{"avg_pool_shortcut": true, "num_labels": 16, "residual_init": "none", "lr": 0.0019, "beta1": 0.9, "one_sided": false, "grad_clip": 0.5, "epochs": 4.5, "final_lr_fraction": 0, "warmup_steps": 500}
Rows from block 7 of a small multi-label image tagger, named by matrix and row number. Rows with one number belong to one channel. Each number is 128 + 24 x the weight over its row's rms, rounded and kept within 0 to 255. All counts start at 0.
Before each channel's rows are labels from the 100 images, of 14976, where the channel reaches its highest value: "colour at peak" is the nearest of a few named colours to the mean colour under the peak; "top examples" is what is common among them. Only what is clearly more common there than usual is listed. The data: rendered landscapes of hills, water and sky.
# convs1: 3x3 conv, stride 2 (model.blocks.7.convs.1.weight, 256x256x3x3, each kernel summed), inputs 0-85
# convs2: expand pointwise conv (model.blocks.7.convs.2.weight, 1024x256x1x1, transposed), outputs 0-102

colour at peak: cyan
top examples: noon
convs1.44 [114 106 144 134 191 114  94 142 107 134 148 138 115 157 161 145 117 167 148 128 136 159  93 155 174 131 125  83 104 128 113 119 139 111 128 123 124 220 106 126  98 126 144 115 111 135 131 119 117 119 125 109 116 104 107 142 123 128 142 137 102 128 110 120 138 116 159 135 132 107 113 109 159 133 122 133 150 111  94 159 120  96 112 142 116  96]
convs2.44 [124  90 137 126  77 178 132 128 115 145 110  86 100 163 113 119 124 149 128 106 160  98 123 132 112 140 135 125  96 121 105 104 136 117 142 159 131 126 119 129 139 139 137 158 124  80 151  81 109 151 177 161 103 177 115 110 113 135 113 153  99 123 134  89 122 112 105 124 150 137 135 163  85 166 140  92 122 111 114  78 144 137 122 114 115  96  97 149 150 169 105 130 117 137 119 101 162  82 109 120 157 122 154]

colour at peak: grey
top examples: sun or moon in view; sunset
convs1.68 [118 157 108 129 151 148 107 109 127 123 139 123 136 121 147 180 123 116 186 114  81 143 132 108 109 108 120 143 129 142 118 122 153 162 113 130 126 113 146 110 176 106 116 156 123 134 152 141 145 139 152  79 155 144 171 161 111 136 128 146 160 114  92 132 112 109  86 106 138  92 103 145 133 145 120 132 134 143 120 148 117 104 134 134 155 161]
convs2.68 [ 19 157 135 125 110 126 128 126 144 111 125 145 148 145 100 117 141 128 121 119 137 105 175 133 138 145 152 125 128 103 127 137 112 123 112 139 162 106  84 150 130 129 162 111  91 130 116 127  86 142 133 142  95 129  98 150 110 135 108 152 129 106 159 123 115 146 118 101  98 108 128 130 131 104 155 167 131 118  82 138 138 109 145 122 146 127 119 136 143  74 134 131 120 164 127 158 122  40 152 117 128 148 165]

colour at peak: pink
top examples: sun or moon in view; sunset
convs1.26 [122 135  86  99 136 113 161  98 121 136 146 137 141 144 127 144 118 132 115 107 140 146 142 165 109  78 116 101 126 142 150  92 120 105 119 174 128 120 146  89 106 134 153 114 133 137 160 123 131 105 119  93 121 107 157 133 157 103 123 155 166 109 143 142 131 103 106 134 162 141 195 187 127 142 119 121 108 131 109 138 127 124 150 143  92 134]
convs2.26 [138 117 128 115 125 134 133 144 130  97 181 145 159  82 119 156 168  95  84  89 136 147 129 137 129 118 103 207 124 111 129 145 107 166 133 140 145 115 212 140 131 137 118  98  93 143 107 125 102 138 112 154 167 116 121 119 159 110 181 182 104 113  48 165 103 119 134  97 140 173 105 164 113 140 117 114 134 144 144 137 199 135 124 114 127 121 159 119 141 108 195 136 122 150 116 121 100  80 120 124 132  94 151]

colour at peak: pink
top examples: sun or moon in view; sunset
convs1.203 [117  96 144  97  99 152 111 152 103 129 151 131 139 146  94 138 141 116 120 105 139  90 141 131 115 135 109 166 136 105 136 109 156 161 151 101  54 149 102 127 131 143 115 103  91 199 113 136 139 113 172 101 154 110 123 140 107 128 154 151 134 132 143 128 102 115 113 134 130 140 148 115 100 128 117 141  52 100 139 141 120 108 124 106 103 143]
convs2.203 [ 21 149 121 139 116 143  96 151 144 103 124 109 110 125 105 144 135 148 102 124 110 150 132 131 122 120 115 123 126 140 139 161 109 105 118 103 114 137  93 117 151 113 113 147 125 148 146 179 118 129 123 124 124  82 118 149 110  70  94 132 161 130 117 113 138 146 127 151 105 128 107 119 124 132 147 126 140 112 146 131 100 127 116 109 143  73 111 112 110 196 147 134 129 100 145 124  50 125  66 133 143 120 135]

colour at peak: grey
top examples: sun or moon in view; sunset
convs1.117 [118 125 146 124 106 112 141 157  99 132  90 122 147 126 156 130 140 106 124  76 162 116 136 107  96 162 109 108 138 120 155 136 156 107 135 113 126 130 172 123 104 140 170  95 124 161 110 154 113 153 168 115 112 106 117 130 122 127 107 158 140 144 119 139 127  84 134 166  99 180 139 131 137 121 169  90  93 111 154 148 128 120 129 107 139 124]
convs2.117 [116 100 143 122 168 109 106 116 167 107  95 104 151 108 135 144 129 110 144  99 149 149 138 120  83 120 123 123  87 135  64 118 147 134 126 152 110 148 149 112 129 135 130 133 113 155 101 120 174 103 126  83 131 120  86 157 132 105 141 143 152 128 154 102 129 116 173 101 126 100  85 100 147 113 138 128 103 173 205 110 118 139 141 119  93  97 118 137  99  98 154 137 112 101 156 142 134 129 114  86 123  95 117]

colour at peak: grey
top examples: sun or moon in view; sunset
convs1.209 [118 116 126 170 138 107 115 163  96 128 100 169  97 149 143 117 150 156 152 129 131 161 146  90 117 115  74 133 151 106 135 156 196 114 158 184 111 139 127  97 127 112 113 125 149 140 123 119 161 157 119  96 131  88 130 148  96 164 118 144 130 138 175 141  96 152 145 121 143 148 103 134 151 103  96 140 145 114 144 159 119 106 124 146  82 127]
convs2.209 [129 161 161 133  90 114  88 102 107 140 104 135 111 118 129 195  98  91 175 136 158 141 128 137  98 121 143 100 127 148 157 100  92  88  73 123 159 157  91 123 114 121 163  94 133 130 141 141 121 147 160 174 158 112 171 124 146 105  89 131 154 131 182 127 146 145 145 138 125 101  87 124 117  87 122 161 100  93 111 111 139  97 124 121 126 124 101 170 134 105 165 127 106 142 112 121 140 206 165 116 140 134 148]

colour at peak: orange
top examples: sun or moon in view; sunset
convs1.99 [112 126 115  87  63 114  95  84 135 126 132 126 110 124 117  84  96 123 134 123  97  94 117  95  97 114 164 128 138 137 113 145  91 145  82 135 119 114 134 179 103 156 152 120 132 168 122 147 121 113 144 104 151 155 111 112 128  96 117  75 120  78 137  99 117  80 157 114 114  99  83 122  76 112 154 111 142 118 135 135 151 129 109 131 124 147]
convs2.99 [147 177 111  69  85 114 135 134 113 132 170 119 134 128  98 150 127 128 121 139 150 168 168 164 148 139 127 164 114 140 115 144 103 102 108 140 121 132 111 112 123 118 164 156 123 138 123 129 114 129  98 161 153 129  99 133 110 125 129  99 131 111 123 169 132 147 108 123 207 130 151 129 123 156 155 116 150 110 121 128 126 133 114  97 113 159 118 134 109 127 112 112 134 120 118 152  98 124 107  87 134 129 151]

colour at peak: grey
top examples: sun or moon in view; sunset
convs1.79 [179  65 113 134 135 129 143 132 109 131 136 102 109 113 140 137 116 139 125 161 126 120 143 152 165  95 146 109 156 108 105  92 126 144 130  95 149  88 128 132  96 144  68 147 168 155 113 108  92 125 117 138 110 118 134 131 227 158 118 144 165  94 126 128 160 121 137 128 148 151 153 100 156 116 139 123 132  96 108 129 131  99 101  72 112  66]
convs2.79 [106 114 151 124 255 103 145 141 130 160 105 108 137 118 118 116  70 175  97 161 118 157 151 187 121 114  99 155 136 151 100 119 107 157 142 120 164 134 127 122 105  99 136 117 148 133 162 144 170 101  86 121 129 148 133 136 142 160 120 138 131 128 130 132 116 153 127 101 109 115 139 128 138 128 135 148 125 118 127 131 117 136 138 160 119 155 101 118 110 109  83  88 116 125 131  91 128 132  84 115 141  76 140]

colour at peak: grey
top examples: sun or moon in view; sunset
convs1.212 [161 133 122  95  78 107 130 131 101 136 128 145 128 118 111 126 123 108 152 113 156  93 148 142 135 124 135 108 133 136 147 144 194 113 143 113  89 128 125 185 101 131 115 101 128 145 155 113  92 116 170 140 137  92 126 116 146 148 104 170 103  96 129 147 150 136 111  69 130 171 190  77 131 115 153 118 151 133 175 118 114 154 142 122 114 155]
convs2.212 [144 136  85 116 136 103 102 117 121 111  93 140 124 145 139 140 130 131 165 122 155 170 118 115 119 147 105 115 163 108 140 105 138 141 107 108 114 119  93 144 149 124 151 159 167 135 183  90 144 102 132 111 113 129 103 165 132 118 104  91 154 142 187 124 138 159 117 140 143 119 145 124 153 117 123 147 119 114 147 109 136 156 113 108 152 113 130  93 115 116 161 159 145  65 114 124 157 104  89  91 125 113 119]

colour at peak: grey
top examples: sun or moon in view; sunset
convs1.201 [125  98 164 164 110 118 140 142 118 129 147 127 106  89 106 105 153  97 117  99 153 118 157 109 151 115 128 131 130 110 131  92  82 141 150 100 129 122 118 151 160  73  86 131  95 123 146 133 105 106 135 136  74 122 138 127 155 172 117 129 113 121 128 114 122 119 146 175 100 108 146 141  92 140 128  97  95 105 137 140 128 103 154 156 122 148]
convs2.201 [125 134  99 138 143 163  83 111 127 126 148 138 127 142 122 136 164 133 102 167  90 114 104 103 128 190 104 104 137 126 138 161 144 143 139 101 113 154 149 130 131 182 140 149  89 106 136 124 105 160 111 115 117 152 159 147 137 153 111 109 118 129  85 125 134 135 124 116 129 144 164 112 143 126 139 148 112 141 163  78 140 113 138 150  89  94 149 113 166 173 131 146 104 124 113 116  96 126 108  75 122  73 113]

colour at peak: grey
top examples: sun or moon in view; sunset
convs1.199 [155 104 141 139 141  61 144 123 147 139 126 111 127 124 145 129 117  96 180  95  78  97 123 108 132 125 131 122 156 122  91 145 118 117 162 141 151 144 111 142 104 129 105 123 140 122 115 129 133 154 123 137 133  96 151 156 107 116  65  94 130 113 119 166 148 159 115 152 200 118 130 150 118 135 158 118  96 133 120 111 102 104 153  99 153 125]
convs2.199 [ 89 107 128 148 133 127 134 118 117 136  96 114 111 125 148 113 146 117 134  94 121 143 102  83 165 145  96 143 111 110 131 120 154 160 149 126 151 100 160 101 136 139 132 133 175 131  97 124  99 110 164 115 143 137  95 172  83 160 125 120 152 113 115 140 123 123 169 158 142 173 142 108 129  88 125 121 126 161 108 135 147 105 113 120 152 107  99 148 154 113 120 130 100 124 121 140 156 113 181 104 144 142 135]

colour at peak: grey
top examples: sun or moon in view; sunset
convs1.10 [121 153 127 138 130  80  97 140 142 131 130 127 119 139 113 129 119 137 162 122 149 112 126 167 126 168 112 117 186 117 108 129 136 142 102 136 108 118 133  94 131 133 101 127 142 105 168 172 122 129 170 108  88 103 113 138 128  96  99 125 100 164 177 139 112 160 124 139 170  71 104 108 120 164 104  96 138 168  98 128 161 159 162 101 151 125]
convs2.10 [ 93 132 130 141 142 142 131 133 119 138 120 143 124 118 167 115 111 123 130 124 133 121 137 126 155 138 155 116  96 128 103 147 134 105 127 146 132  94 125 103 136 134 132 138 134 141 140 100 116 155 121  69 101 119 131 106 163 122 102 145 148 126 132 139 116 120 163 177 119 110 187 132 118 118  87 132 112 106 119  97 133 142 146 188 135 102 125 125 136 115  92 123 108 151 112 151  96  97 199 145 136 205 112]

colour at peak: pink
top examples: sun or moon in view; sunset
convs1.246 [175 140 160 138 148 133  68 140 109 128 102 138 111 125  95  95 168 167 114 121 126  92 137 170 144 149 111 113 169 116 175 164 114 156 133 129 132 124 143 134 111 156  88 137 124 140 157 132 150 115 132 144  91  96  88 119 160 103  75 167 143 125 112 144 157 141 135 104 137 120 147 135 111  95 114 107 111 117 141 123 144 180 127 123 141 106]
convs2.246 [127 149 169  97 142 162 114 126 129  57  97 132 103 147 114 132 120 136 111 125 128 143 123 158 149 124 163 121 114 135 139 123 156 135 121 123 103 139 127 135 146 103 154 152 120 134 125 142 125 132 141 104 111  93 108 142 120 149 134 132 162 126 127 108 151 115 110  53 154 125 116 103 162 146 117 122 189 124 106 124 132 149 114 131 103 145 116 157  80 112 149 127 126 129 115  31  93 143 175  93 109 123 143]

colour at peak: black
top examples: sun or moon in view; night
convs1.118 [130 106 116 154 199 120 149 149 164 122 159 145 136 116  97 135  97 133 133 145 122 122 113 148 156 112 136  92  88 102 144 109 114 119 168 164 147 143 141 105  90 138 113 134  94 131 117 138 107 132 100 139 173 134 102  97 101 133 152 116 124 139 140 115 117 143 131 121 145 120 158 164 117 132 108 137 135 137 115 110 135 116 123 135 131 117]
convs2.118 [103 107 108  95 180 111 109 127 135 152 116 118 131 118 151 121 121 140 119  99 141  97 108 111 117 137 102 120 131 114 143 126 119 139 121 130 146 112 137  90 122  95 133 100 141 151 102 125 213 118 127  98 151 162 140 150 124 149 110 129 123 123 106 129 120 147 144 154 129 157 137 129 154 155 118  96 115 116 112 124 112 179 142 124 139 109 101 112 163 124 171 123 139 108 122 126 107 149 116 108 127 128 134]

colour at peak: black
top examples: night; sun or moon in view
convs1.198 [139 138 165  93 165 129 169 114 101 111 133 133 136 124 167  82 135 136 133  91 138 138 144 122 169 113 133 109 136 131 129 122 102 124 112 104 146  75 142 124 138 149 160  99  90 117 136 153 160 133 114 137  86 153 159 203 164 164 121 145 128 165 179 105  86 122 108 137  97 100 144 132 157 106 107 163  97 113 122 126 134 153  91 152 136 150]
convs2.198 [210  84 132 141 119 144 127 153 128 158 147 100  95 126 122 145 109 128  98 124 128 185 134  93  91 148 149 120 160 158 106  94 111 120 132 144 178 121 124  97 135 100 118 142 160 104 113 132 122 136 135 123  77 164 131  96 158 153 135  87 133 116 118 201 184 170 153 130 141 101 140 123 102 134 120 149 147 125 128 130 174 145 126 137 153 130 142 151 105 161 155 135 130 117 143 118 120 128 134  97 135 147 138]

colour at peak: pink
top examples: sun or moon in view; sunset
convs1.149 [136  90 124 136 127 110 122  80 117 129 136 142 143 141 113 145 139 118 107 137 142 176 124 146 124 113 147 141 145 132  92 145 123 123  82 105 115 163 125 125 109 117 126 103 124 108 141 129 173 136 140 140 163  92 106 153 149 113  95 131 126 160 102 149 145 104 104 100 194  95 150 117 115 132 165  94 132 121 134 130 171 117  84 146 133 130]
convs2.149 [162 162 174 130 129 149 164 107 121 100 112 139 104  85 147 121 145 153 116 163 127 112  76 104 143 128 105 149 128 128 125 135 137 128 136 139 100 119 134 131 127 115 119 167 139 119 150 120 115  89 149 123 132  86 110 114 124 145 146 130 123 157 128  92  98 155 124  91 155 163 105 149 175 116 133 137 125 140 145 127 126  67  88 128 118 111 116 120 113 106  83 142 141 131 125  97 146 125 116  86 145 141 125]